{
  "encoder_arch": "transformer",
  "model": "contrastive audio-text model",
  "dataset": "short pieces for a synthesised band: melody, chords, bass and drums",
  "train_examples": 26041,
  "gain_aug_db": 6,
  "n_mels": 40,
  "hop_length": 160,
  "input": "log_mel",
  "spec_augment": false,
  "win_length": 512,
  "tokenizer": "char",
  "vocab_size": 45,
  "loss": "softmax",
  "embed_dim": 384,
  "encoder_norm": "layernorm",
  "encoder_norm_position": "pre",
  "encoder_activation": "gelu",
  "encoder_head_dim": 48,
  "encoder_fused_qkv": true,
  "encoder_bias": "none",
  "encoder_qk_norm": true,
  "encoder_parallel_block": false,
  "encoder_moe": "top_k",
  "encoder_drop_path": 0.15,
  "encoder_num_experts": 32,
  "encoder_moe_every": 1,
  "encoder_expert_mlp_ratio": 0.25,
  "encoder_experts_per_token": 2,
  "encoder_shared_expert": false,
  "encoder_subsampling": 4,
  "encoder_layers": 8,
  "encoder_width": 128,
  "encoder_positions": "learned",
  "encoder_pooling": "class_token",
  "text_encoder_causal": false,
  "text_encoder_width": 128,
  "text_encoder_layers": 10,
  "text_encoder_norm": "layernorm",
  "text_encoder_norm_position": "pre",
  "text_encoder_activation": "gelu",
  "text_encoder_mlp_ratio": 4,
  "text_encoder_head_dim": 32,
  "text_encoder_fused_qkv": false,
  "text_encoder_bias": "all",
  "text_encoder_qk_norm": false,
  "text_encoder_parallel_block": false,
  "text_encoder_inner_norm": false,
  "text_encoder_moe": "top_k",
  "text_encoder_num_experts": 16,
  "text_encoder_moe_every": 2,
  "text_encoder_expert_mlp_ratio": 1,
  "text_encoder_experts_per_token": 2,
  "text_encoder_shared_expert": false,
  "text_encoder_positions": "learned",
  "residual_init": "scaled_by_depth",
  "optimizer": "adamw",
  "lr": 0.0019,
  "beta1": 0.8,
  "beta2": 0.999,
  "eps": 1e-10,
  "ema_decay": 0.995,
  "steps": 5500,
  "batch_size": 128,
  "epochs": 27.0,
  "lr_schedule": "cosine",
  "final_lr_fraction": 0.05,
  "warmup_steps": 550,
  "weight_decay": 0.4
}
Rows from block 3 of the audio encoder of a small contrastive audio-text model, named by matrix and row number. Rows with one number within an expert belong to one neuron, the router's apart. Each number is 200 + 30 x the weight over its row's rms, rounded and kept within 0 to 999. All counts start at 0.
After each expert's rows are labels from the 100 clips, of 14976, where the router gives the expert most weight on average: "top examples" is what is common among them. Only what is clearly more common there than usual is listed. The data: short pieces for a synthesised band: melody, chords, bass and drums.
# router: router (encoder.blocks.3.mlp.router.weight, 32x128), inputs 64-127
# up: expert up (encoder.blocks.3.mlp.up, 32x32x128), inputs 64-127
# down: expert down (encoder.blocks.3.mlp.down, 32x128x32, transposed), outputs 64-127

# expert 0
router.0,187,177,182,184,178,162,258,203,170,168,183,203,216,217,180,234,172,180,224,234,188,200,242,113,188,200,179,229,195,264,237,164,202,164,184,259,210,167,192,210,141,226,187,188,208,176,253,229,227,201,177,242,185,159,220,234,170,218,198,203,176,184,265,162
up.0,207,197,188,170,192,220,129,200,169,144,216,163,172,156,204,218,176,167,174,221,230,194,207,215,239,226,238,237,226,157,234,157,245,181,209,188,188,228,187,169,263,138,167,197,223,181,194,202,260,199,213,213,201,223,195,194,246,242,141,221,179,166,157,200
down.0,209,240,157,239,157,243,216,211,172,180,209,192,157,188,219,193,179,228,187,195,204,223,231,179,169,189,204,244,208,242,198,175,142,174,167,202,172,178,195,201,213,198,219,149,199,272,197,182,197,203,221,196,150,207,236,182,200,203,187,199,204,210,206,255
up.1,194,240,195,211,219,193,184,239,162,240,212,202,189,207,186,146,222,164,262,215,174,186,211,200,221,243,184,250,196,235,179,173,204,189,170,174,182,195,223,250,171,251,192,229,222,193,261,163,237,202,197,244,159,168,196,209,185,222,176,229,150,168,196,249
down.1,183,217,187,219,211,161,193,213,223,188,196,201,209,190,205,194,237,246,230,141,228,233,197,224,235,165,227,149,180,204,174,144,279,184,217,175,176,173,176,176,149,216,249,254,216,181,234,170,167,143,143,208,210,210,175,207,195,132,202,232,202,195,232,149
up.2,160,221,162,188,213,136,231,220,219,197,195,171,226,224,179,197,229,225,235,207,168,189,201,189,205,210,217,260,156,197,185,155,203,214,204,242,208,151,204,227,175,235,220,265,194,213,252,167,201,181,152,197,146,173,187,264,212,199,218,181,177,168,216,191
down.2,189,247,200,229,180,142,240,198,208,183,181,203,215,220,163,212,239,225,210,195,162,195,233,227,226,180,217,213,175,206,226,177,258,210,189,225,197,229,200,179,162,235,191,243,209,168,186,219,169,186,171,171,241,217,129,161,216,199,218,231,204,216,237,197
up.3,191,183,169,168,194,163,252,186,208,208,211,214,220,174,184,258,216,172,204,194,186,195,179,176,203,200,172,217,181,227,223,209,222,188,178,273,216,151,214,194,179,231,199,246,227,182,221,210,195,187,121,197,216,162,194,249,197,174,252,173,165,179,259,180
down.3,161,200,209,225,195,184,193,212,168,181,174,155,192,221,213,224,241,204,222,175,197,213,218,263,193,198,189,190,154,175,253,229,248,182,195,236,234,229,214,167,142,239,226,224,228,172,163,221,233,203,154,191,252,192,147,170,216,228,245,185,216,235,205,219
up.4,213,202,200,148,171,165,212,205,254,187,213,202,236,146,163,254,229,206,212,188,191,182,196,260,194,194,206,164,161,194,192,197,260,188,215,238,183,162,237,239,172,217,234,217,211,219,172,205,185,173,174,158,218,220,167,209,161,230,186,196,197,197,201,210
down.4,207,235,207,158,220,195,193,190,165,149,154,225,182,164,222,236,188,157,151,231,169,217,193,184,204,210,177,235,210,170,230,206,214,190,197,201,229,199,220,218,169,260,170,205,172,224,173,178,214,232,232,137,232,209,197,150,202,236,171,221,216,195,166,198
top examples: clarinet-like

# expert 31
router.31,182,225,190,213,204,275,202,200,180,236,227,215,233,211,209,138,232,170,188,213,209,233,191,266,172,199,182,199,145,171,158,209,182,261,195,197,217,206,253,208,219,219,196,204,192,241,191,154,150,178,178,205,212,225,229,257,250,170,220,166,258,223,178,170
up.0,191,197,215,189,208,186,148,209,182,179,214,171,172,237,196,197,183,234,194,181,186,232,217,236,185,128,214,255,188,167,255,167,198,208,207,183,259,173,213,179,223,132,147,248,212,216,261,191,226,270,172,163,221,206,221,208,223,187,197,243,208,194,178,191
down.0,230,206,303,208,219,216,217,164,173,242,172,260,190,184,176,199,227,225,142,198,202,247,178,197,226,213,199,207,184,168,259,261,214,171,175,182,252,203,212,222,176,195,164,195,185,216,219,198,179,215,207,226,209,192,282,248,218,189,217,151,247,228,210,179
up.1,176,194,160,235,150,193,194,215,169,217,182,164,191,226,238,193,207,199,227,213,162,217,250,183,181,171,218,190,192,207,227,128,174,172,205,162,247,198,185,159,241,156,213,274,206,226,181,198,180,225,172,154,191,181,233,169,231,172,173,235,155,213,216,212
down.1,199,259,207,235,260,227,179,208,148,262,194,257,204,227,198,158,221,213,181,197,139,235,207,203,211,177,224,159,164,184,230,204,177,211,189,195,215,155,199,214,211,220,159,231,196,226,214,138,169,176,176,176,213,149,228,238,225,166,245,207,217,201,190,225
up.2,221,221,200,221,244,193,240,194,219,180,156,232,190,186,209,225,190,220,180,190,197,210,191,252,165,156,163,193,159,208,172,186,198,145,198,216,189,202,199,209,266,160,210,192,150,176,229,181,151,228,214,192,142,163,203,166,194,269,202,200,187,226,205,191
down.2,195,218,172,209,264,180,183,205,198,155,181,187,206,194,219,151,180,217,249,202,146,217,198,252,170,145,187,229,205,177,167,217,186,229,223,198,249,201,269,207,195,209,225,205,225,241,190,135,207,222,145,170,197,174,221,208,239,233,226,201,231,123,173,185
up.3,164,210,166,201,146,153,215,231,274,169,138,208,224,221,212,204,211,263,217,207,217,169,242,179,216,202,169,216,195,202,182,214,200,229,240,166,203,164,191,180,232,205,256,208,197,166,165,251,196,186,187,188,204,229,127,225,219,217,190,204,185,176,269,196
down.3,195,224,227,196,207,215,215,240,216,206,173,188,203,193,203,194,176,193,154,195,242,172,174,174,192,266,196,251,200,148,206,214,159,221,208,211,223,162,181,239,161,167,186,231,200,163,164,268,146,207,209,161,237,207,158,218,229,164,170,202,175,200,200,215
up.4,246,188,214,188,197,121,160,182,223,169,171,157,161,218,226,205,212,196,210,186,220,164,213,199,245,206,215,183,239,190,211,164,259,155,242,224,160,205,180,180,194,173,178,193,200,136,230,203,234,203,198,197,185,179,188,162,192,221,179,275,160,225,242,192
down.4,177,150,191,267,153,162,203,146,271,186,185,190,189,230,197,239,184,205,213,227,184,194,222,158,204,192,204,156,207,250,221,191,218,148,180,199,187,209,145,161,201,205,240,199,188,175,167,260,202,187,174,233,175,220,158,166,144,193,175,208,142,229,269,199
top examples: bass guitar-like; clarinet-like

# expert 19
router.19,243,210,177,238,187,218,192,244,239,205,192,190,208,177,212,218,168,201,250,184,153,193,258,188,145,255,151,185,173,249,227,213,184,185,199,178,222,188,169,210,188,198,221,208,197,163,152,210,240,192,213,171,216,196,170,209,175,183,180,233,191,222,241,178
up.0,235,188,209,193,155,193,179,256,198,177,186,172,191,229,187,209,159,215,206,177,147,216,234,207,155,226,181,189,157,176,258,198,204,205,221,167,246,204,173,153,268,173,178,269,186,190,164,177,232,226,163,202,198,196,274,213,212,181,193,195,193,199,192,181
down.0,212,146,185,202,219,252,173,215,199,184,183,170,168,207,213,170,147,181,197,204,152,219,244,234,196,185,206,147,220,274,213,230,241,165,139,191,188,239,189,189,257,161,188,201,221,201,161,178,228,234,238,206,200,187,224,184,213,213,205,219,218,219,171,224
up.1,257,219,223,229,246,190,218,258,203,172,206,224,223,188,214,266,129,225,227,170,183,181,178,151,160,190,181,175,226,210,225,173,216,217,160,174,184,224,156,205,139,192,230,170,238,236,234,221,227,207,248,185,215,202,191,235,175,244,207,200,212,197,209,184
down.1,168,157,183,224,209,207,188,179,235,176,161,168,200,168,167,238,194,210,173,179,118,197,263,140,178,228,221,140,221,204,157,212,170,170,164,192,253,243,199,230,112,227,264,161,228,172,155,237,198,208,180,185,198,192,219,149,221,226,188,233,166,194,193,247
up.2,117,207,225,217,211,216,242,208,186,205,191,144,192,238,208,152,216,189,173,242,203,205,213,218,206,244,212,196,179,150,197,206,148,201,183,286,188,196,227,202,224,233,209,221,221,203,197,199,157,217,198,193,203,231,227,148,232,212,240,185,212,243,170,184
down.2,235,224,198,187,284,200,185,201,247,209,262,202,197,205,149,148,200,219,177,156,247,186,182,208,172,149,203,221,205,170,215,235,175,217,239,203,180,160,213,268,212,169,159,203,230,215,233,215,199,184,190,168,194,212,200,243,220,227,229,192,193,222,158,178
up.3,211,210,215,190,222,214,181,231,212,182,150,172,166,237,228,211,158,199,201,226,154,202,176,156,213,216,208,212,147,131,278,152,192,226,208,210,226,197,248,159,259,155,163,240,161,213,183,178,197,242,153,209,186,172,241,211,229,215,235,192,175,224,201,205
down.3,177,203,189,168,253,203,162,193,200,231,205,206,150,205,183,194,169,185,122,182,243,233,173,234,183,166,206,217,226,258,186,206,236,197,196,221,199,204,228,201,192,183,143,211,239,220,207,165,186,229,210,224,150,178,205,167,176,196,220,217,203,215,179,201
up.4,267,248,214,177,288,257,153,186,209,224,217,213,225,188,227,225,193,197,230,161,209,189,176,208,197,180,177,225,162,186,213,219,218,263,242,184,180,138,222,217,223,152,194,174,198,210,239,142,210,214,205,180,183,148,164,232,167,227,238,228,219,201,170,198
down.4,177,187,212,194,147,191,213,207,161,241,151,191,210,203,194,226,227,198,189,192,191,247,203,179,221,216,179,206,146,216,201,222,268,227,193,191,185,195,194,176,170,232,220,186,208,220,221,187,210,212,183,207,257,176,202,182,181,198,196,210,197,226,227,197
top examples: harpsichord-like; clipping; text has "clipped"

# expert 30
router.30,174,194,188,215,276,131,196,130,198,158,175,199,188,265,152,214,226,187,155,187,192,191,181,185,183,199,200,209,237,279,168,243,133,211,170,133,222,194,148,228,207,162,207,190,229,204,149,211,233,213,244,151,189,192,174,218,198,214,219,168,207,191,200,160
up.0,217,237,206,182,201,259,208,267,206,218,200,215,197,183,212,140,219,185,232,185,231,163,213,188,268,224,222,216,174,133,195,199,240,250,232,236,190,182,234,189,188,208,220,238,193,217,219,154,187,166,193,234,219,163,171,236,236,181,172,185,240,249,195,203
down.0,204,187,200,218,223,180,167,208,250,157,155,183,172,258,228,156,202,222,188,252,174,208,225,179,197,216,173,182,224,200,165,112,166,158,210,198,193,208,162,212,187,221,213,168,185,217,138,191,239,192,193,235,167,237,215,180,178,192,137,209,215,193,188,173
up.1,166,209,200,225,179,162,165,171,229,202,205,191,152,193,188,219,245,209,176,197,161,197,192,260,200,133,241,169,209,243,169,171,211,213,239,173,226,205,213,180,243,201,199,236,226,189,199,172,230,190,205,163,113,202,166,189,223,191,131,266,150,219,210,227
down.1,181,197,223,181,169,231,206,251,215,280,229,211,190,152,174,183,229,181,224,214,209,205,203,199,202,235,210,213,235,227,154,270,201,205,226,206,179,261,224,153,154,206,194,173,264,227,235,197,236,210,195,213,198,269,159,204,243,165,216,192,249,195,253,238
up.2,196,217,181,216,270,191,190,149,171,189,186,210,212,255,191,208,196,223,195,178,207,206,228,190,167,203,171,199,183,232,214,234,119,202,158,138,203,200,169,219,198,202,195,179,216,209,149,217,213,173,249,171,225,177,168,174,163,211,245,193,244,155,216,139
down.2,179,193,199,247,221,206,188,170,164,207,244,187,227,231,183,224,191,224,221,192,190,158,160,206,187,137,195,183,164,189,275,214,245,223,126,199,222,219,246,189,217,209,204,241,174,177,246,240,150,130,206,219,161,163,218,210,185,188,227,165,177,237,218,227
up.3,209,211,254,189,152,217,171,190,220,176,229,214,208,184,190,178,209,131,228,167,243,157,177,249,226,211,190,220,200,149,181,188,258,250,261,226,174,162,237,198,223,209,192,212,183,196,239,162,205,181,157,212,223,170,196,227,212,197,121,198,182,234,204,249
down.3,200,137,200,202,176,183,199,196,229,163,169,210,178,244,241,205,210,202,193,254,168,238,213,167,224,255,235,200,221,171,164,166,178,181,217,210,191,207,155,190,202,263,212,158,237,187,147,197,218,181,181,188,208,276,192,168,230,217,154,241,145,168,171,212
up.4,170,222,167,198,166,229,243,258,182,217,173,204,236,184,299,151,196,172,239,172,206,155,128,178,221,271,203,253,174,179,170,137,239,207,230,254,210,174,222,232,154,208,207,219,172,221,199,192,183,200,185,216,209,186,183,192,168,198,200,156,180,234,182,202
down.4,248,179,200,225,254,240,125,197,216,113,141,217,198,229,239,224,179,224,204,225,173,226,233,181,189,212,199,213,206,204,177,115,222,188,234,212,162,204,160,234,174,202,204,201,202,207,150,206,212,220,235,178,183,217,249,167,166,258,171,221,234,144,179,146
top examples: oboe-like; trumpet-like

# expert 24
router.24,180,221,203,230,161,161,176,172,219,133,167,226,189,228,178,162,240,251,224,217,197,146,233,131,211,212,222,226,215,148,199,202,220,167,232,165,199,195,206,175,140,186,195,174,175,151,228,265,221,212,259,161,177,221,205,195,243,248,184,207,196,223,222,239
up.0,130,238,129,234,146,199,138,186,213,185,180,195,167,226,192,171,225,217,208,227,184,167,218,171,184,197,177,255,154,203,176,189,203,175,192,187,189,192,205,258,189,210,222,249,144,174,181,238,221,204,202,159,158,196,201,196,202,197,125,222,170,208,190,229
down.0,195,158,189,205,188,194,192,205,198,235,241,232,248,185,180,169,190,217,244,196,143,167,212,205,206,240,202,178,159,176,214,216,167,211,177,234,187,243,197,162,149,300,209,173,187,130,221,189,202,278,147,234,263,219,205,203,168,229,202,179,199,173,193,181
up.1,156,212,199,234,181,129,176,181,208,158,155,200,157,239,201,160,225,230,194,230,175,170,209,134,222,165,224,200,198,171,151,195,232,223,244,168,177,198,219,146,221,158,197,170,175,136,225,234,200,259,218,166,152,226,208,222,237,222,169,193,188,233,247,207
down.1,159,164,228,184,173,171,198,198,212,213,234,234,162,169,155,186,199,167,189,200,219,180,205,193,211,200,159,238,251,217,152,223,200,207,207,214,146,241,176,167,151,218,212,125,272,217,212,192,198,223,184,209,196,240,191,213,210,188,175,201,154,181,207,231
up.2,226,261,215,156,182,185,232,213,201,218,213,250,269,209,157,216,234,209,198,192,222,167,167,231,210,116,208,190,219,161,178,249,217,225,238,190,209,179,219,164,157,195,221,190,242,199,221,229,146,222,236,151,229,198,195,234,181,221,210,180,257,188,238,200
down.2,182,220,217,196,239,229,174,172,193,226,215,146,196,189,195,183,174,158,174,198,201,203,229,225,210,154,247,261,240,222,145,189,209,194,269,249,209,187,224,222,182,197,192,241,240,218,214,149,249,154,223,157,184,204,203,180,214,189,181,248,142,194,166,230
up.3,213,264,234,167,179,158,244,222,193,184,209,266,256,217,142,233,214,231,196,197,224,147,175,177,226,150,210,198,199,154,219,227,242,190,231,158,230,200,212,165,152,235,193,171,213,167,227,248,155,217,236,139,228,201,175,214,195,220,201,180,253,197,231,224
down.3,198,218,230,154,238,196,176,161,202,248,222,148,191,162,178,184,212,171,197,225,207,206,215,205,233,155,221,246,255,190,106,195,210,184,216,254,203,201,199,233,165,192,212,184,260,231,226,129,204,197,231,172,186,243,182,168,232,196,193,225,183,165,189,213
up.4,157,202,215,221,182,172,205,178,227,200,176,182,120,176,218,202,177,199,199,188,170,191,151,228,201,197,178,225,187,181,208,221,273,237,210,212,216,172,224,162,253,216,199,203,251,165,254,213,219,236,116,196,192,225,163,234,235,210,241,219,193,225,218,191
down.4,193,165,215,165,177,207,237,271,235,189,216,219,171,150,127,163,220,176,165,221,209,229,246,212,185,176,172,188,241,213,184,226,207,215,164,140,185,199,199,197,205,178,216,188,243,212,179,228,231,187,201,250,237,195,164,222,181,144,111,228,160,156,234,202
top examples: thin (high-pass); saw pad; bowed string-like

# expert 27
router.27,155,197,221,230,150,165,170,177,249,234,186,138,167,174,238,238,189,184,218,151,201,184,139,216,200,167,229,210,208,156,212,253,209,265,217,216,172,176,176,158,240,185,195,253,202,160,220,183,167,204,151,248,183,150,157,218,215,149,222,187,161,218,221,230
up.0,229,189,209,209,214,215,209,238,182,233,223,205,236,216,212,211,212,204,211,211,204,203,225,206,259,191,140,199,177,185,214,215,170,191,202,185,183,220,195,206,121,238,211,113,189,224,206,151,202,167,197,249,161,187,194,251,159,216,238,203,212,228,273,172
down.0,203,141,260,170,171,167,205,199,261,157,220,180,169,238,226,194,208,179,192,165,210,153,183,159,251,197,175,182,172,156,192,257,222,221,202,170,191,201,152,166,248,228,178,179,165,120,234,192,221,201,141,239,193,170,139,224,244,208,206,191,160,241,220,218
up.1,171,183,276,188,201,173,228,191,226,153,222,209,198,234,203,199,191,258,192,202,220,201,170,207,206,203,182,212,207,221,195,193,204,127,207,186,206,204,200,166,156,198,203,118,165,207,215,193,196,133,269,221,179,184,224,197,216,188,172,229,176,274,201,222
down.1,213,204,235,165,190,179,257,159,174,140,277,200,193,166,172,189,227,224,141,196,231,149,165,241,207,157,227,215,234,248,174,203,190,203,193,176,180,188,185,212,223,209,201,176,214,206,209,225,213,174,270,161,169,203,179,221,169,226,183,177,202,206,186,232
up.2,175,207,166,165,164,204,172,208,184,275,196,204,213,152,188,247,206,126,266,166,227,189,178,198,195,144,227,233,227,233,245,215,228,254,217,214,172,222,189,194,157,184,230,235,235,214,204,177,183,209,200,182,209,154,184,218,190,237,254,201,206,157,215,246
down.2,222,213,169,220,222,206,207,194,223,258,151,203,202,195,153,206,222,222,255,184,167,190,221,177,178,207,268,213,202,145,202,225,214,234,190,231,219,223,177,171,180,151,223,241,215,146,188,200,176,195,156,163,214,160,211,177,273,189,216,237,194,194,209,214
up.3,160,233,157,178,151,206,168,201,229,225,181,176,177,177,226,208,194,189,243,146,192,177,198,232,183,162,204,285,228,172,215,257,216,251,254,221,166,169,173,196,243,172,200,262,208,172,209,164,218,210,119,248,211,168,141,198,252,212,214,190,186,182,190,219
down.3,184,202,115,194,204,230,212,200,221,221,115,188,199,236,152,242,189,224,219,191,176,225,243,161,190,215,231,177,224,195,195,149,202,176,194,214,218,159,222,205,168,165,204,242,177,216,172,166,169,177,197,224,227,205,233,168,215,189,227,212,230,168,233,165
up.4,192,208,239,233,219,195,199,168,202,206,230,174,173,244,225,172,221,223,200,171,164,188,186,209,216,206,223,197,191,125,257,220,194,221,226,209,215,172,201,167,231,236,146,257,192,135,225,172,168,194,127,210,206,187,158,212,227,220,222,290,179,218,211,210
down.4,195,159,166,208,222,186,183,166,262,167,186,189,177,261,196,213,168,208,193,205,186,250,226,203,204,171,222,162,237,196,167,194,182,206,183,164,187,197,196,178,232,218,211,159,220,219,127,135,211,231,218,220,225,233,255,187,219,205,173,205,228,148,225,216
top examples: square lead

# expert 10
router.10,214,189,199,157,235,209,174,208,196,192,259,267,228,222,179,194,189,235,202,199,189,183,238,171,218,226,192,179,261,218,258,169,240,190,195,238,146,233,198,213,124,185,192,195,199,195,189,229,254,203,214,165,211,227,203,167,175,223,163,219,178,154,209,198
up.0,211,211,247,254,230,237,253,180,213,202,230,239,235,191,185,215,183,176,215,164,178,181,171,224,203,149,213,196,244,197,222,198,261,215,200,202,269,200,233,169,166,217,273,190,236,251,180,187,175,194,160,123,248,210,136,202,135,158,203,166,203,163,200,212
down.0,218,191,176,206,153,176,241,179,249,228,198,228,182,168,183,231,204,166,261,168,221,181,183,148,175,237,209,191,171,138,220,134,193,240,195,227,184,219,230,222,199,228,218,219,186,178,194,206,211,196,209,214,196,233,177,214,167,259,193,224,183,203,226,179
up.1,190,172,230,175,211,248,206,192,204,156,204,223,216,210,246,222,166,202,215,187,219,162,255,135,199,216,158,248,226,186,192,194,216,202,228,213,215,156,210,218,188,186,243,195,244,215,151,216,216,213,215,175,287,218,150,184,189,179,144,167,209,167,241,210
down.1,189,229,217,171,210,216,179,201,174,232,201,187,120,211,240,247,225,145,188,150,207,237,219,229,173,176,235,233,172,200,213,184,166,213,202,249,207,194,209,248,216,221,185,241,232,150,193,214,221,203,190,161,152,158,174,168,226,215,200,191,170,198,162,208
up.2,229,266,200,135,251,247,185,209,177,242,198,255,207,219,244,202,236,192,178,186,189,191,219,194,202,198,159,232,199,172,176,186,231,194,222,178,216,165,232,224,204,138,214,182,195,211,194,233,199,235,183,139,233,152,154,242,208,233,236,217,191,214,196,189
down.2,194,208,273,181,228,211,232,196,201,204,231,249,153,186,161,235,140,162,239,228,196,160,202,180,193,189,192,234,194,233,250,204,200,222,195,227,139,192,148,203,192,165,211,198,190,199,168,205,175,268,217,190,226,227,200,240,188,239,156,189,126,219,220,186
up.3,222,166,264,151,203,221,197,172,232,162,214,263,187,244,205,215,210,190,243,210,208,180,170,196,200,195,164,216,210,202,240,206,266,184,233,202,196,157,208,186,221,198,251,181,233,199,170,190,231,190,165,177,227,181,152,260,167,205,183,224,196,211,218,188
down.3,195,202,241,212,192,198,151,191,226,251,188,229,157,235,217,244,237,163,265,209,197,219,212,229,201,202,196,223,212,184,193,175,180,152,169,221,211,183,231,211,190,186,222,207,236,172,177,203,240,203,168,142,208,232,162,170,226,232,207,211,165,167,216,192
up.4,167,197,161,197,182,181,223,234,197,213,223,177,229,201,195,178,184,235,212,201,175,185,181,233,168,202,250,137,183,211,207,143,232,242,231,221,177,223,217,169,187,229,196,212,180,216,191,240,167,196,212,227,120,215,224,198,199,208,202,170,227,242,164,226
down.4,179,179,142,214,215,188,228,233,192,190,183,157,221,214,227,154,203,209,238,192,178,246,184,233,215,233,172,172,199,216,194,159,202,156,211,213,250,203,196,171,180,255,191,148,146,286,198,206,164,196,196,246,185,214,255,168,166,156,183,221,255,193,228,196
top examples: reverberation; text has "room"; text has "reverberant"; harpsichord-like

# expert 3
router.3,240,210,205,194,218,207,154,206,184,145,214,223,222,196,175,173,191,240,231,216,201,186,242,144,235,231,236,175,260,224,232,177,196,162,207,203,141,227,177,225,104,151,192,177,211,195,204,218,246,200,233,215,230,223,227,143,198,237,199,235,208,179,201,191
up.0,180,196,131,229,229,249,243,197,129,233,210,222,204,214,154,160,200,210,186,205,210,214,236,184,182,185,194,149,169,237,196,232,149,206,231,194,183,198,184,229,199,202,259,198,192,250,195,232,156,217,202,196,197,219,185,247,157,223,193,182,246,164,213,219
down.0,261,188,188,191,159,197,205,202,163,213,202,177,208,241,165,154,235,159,179,243,168,214,203,190,248,225,191,241,194,189,245,196,218,225,238,205,200,193,207,161,172,164,161,226,210,176,235,244,140,167,191,180,248,182,173,229,247,167,206,228,171,237,231,160
up.1,232,223,219,182,191,219,138,219,208,222,216,198,159,200,215,181,242,171,222,207,227,203,197,209,219,224,274,191,244,175,204,194,212,200,191,237,165,202,172,202,173,169,150,217,225,152,192,237,241,204,214,218,167,181,199,119,243,193,178,195,158,187,178,251
down.1,205,170,165,181,253,201,185,185,229,152,130,178,182,215,216,218,103,182,215,207,155,220,190,227,153,223,196,217,245,193,198,184,169,204,186,207,198,237,194,255,187,218,241,196,180,229,77,197,267,207,190,215,209,230,239,162,166,232,185,203,168,142,165,227
up.2,188,197,211,213,157,217,193,202,228,225,228,208,201,198,236,206,257,134,268,178,198,194,195,210,202,160,227,259,177,231,251,230,175,212,202,209,203,217,199,205,223,214,196,222,233,174,207,205,205,165,174,167,215,191,166,240,225,206,187,181,181,195,156,204
down.2,164,193,229,205,237,193,213,201,190,178,168,184,191,207,158,213,242,223,145,206,218,200,182,138,156,245,217,222,197,194,234,174,206,212,285,187,228,196,157,199,227,229,188,156,194,177,150,273,225,180,145,198,245,154,233,219,255,192,169,215,170,221,207,219
up.3,206,182,187,189,166,192,210,193,193,224,276,183,194,211,188,165,225,167,199,206,163,148,186,199,211,178,157,179,144,225,242,171,225,221,218,312,202,218,184,206,211,202,217,225,210,215,244,203,173,185,176,262,213,188,212,253,149,223,150,189,208,242,214,215
down.3,181,198,172,176,201,215,215,207,145,290,194,176,215,200,145,168,237,198,234,196,188,218,171,143,177,234,220,211,193,214,177,195,149,204,215,145,212,170,159,191,203,176,242,226,196,208,246,249,213,231,222,170,222,136,179,175,215,155,218,239,179,253,209,167
up.4,205,252,243,258,174,201,179,184,164,224,181,154,161,189,256,202,192,201,204,226,147,193,212,181,194,188,204,166,142,213,248,158,191,213,204,282,216,222,234,183,156,195,159,217,214,190,200,169,177,190,234,201,201,172,179,233,162,166,214,214,205,260,242,166
down.4,169,186,230,160,186,195,193,160,206,295,254,180,197,165,179,204,239,173,148,205,236,211,185,149,181,268,220,233,192,189,187,262,142,272,202,209,163,216,215,196,169,157,174,167,202,177,207,212,206,208,195,222,212,186,244,211,191,138,206,218,194,212,144,230
top examples: bass line; reverberation; text has "room"; text has "reverberant"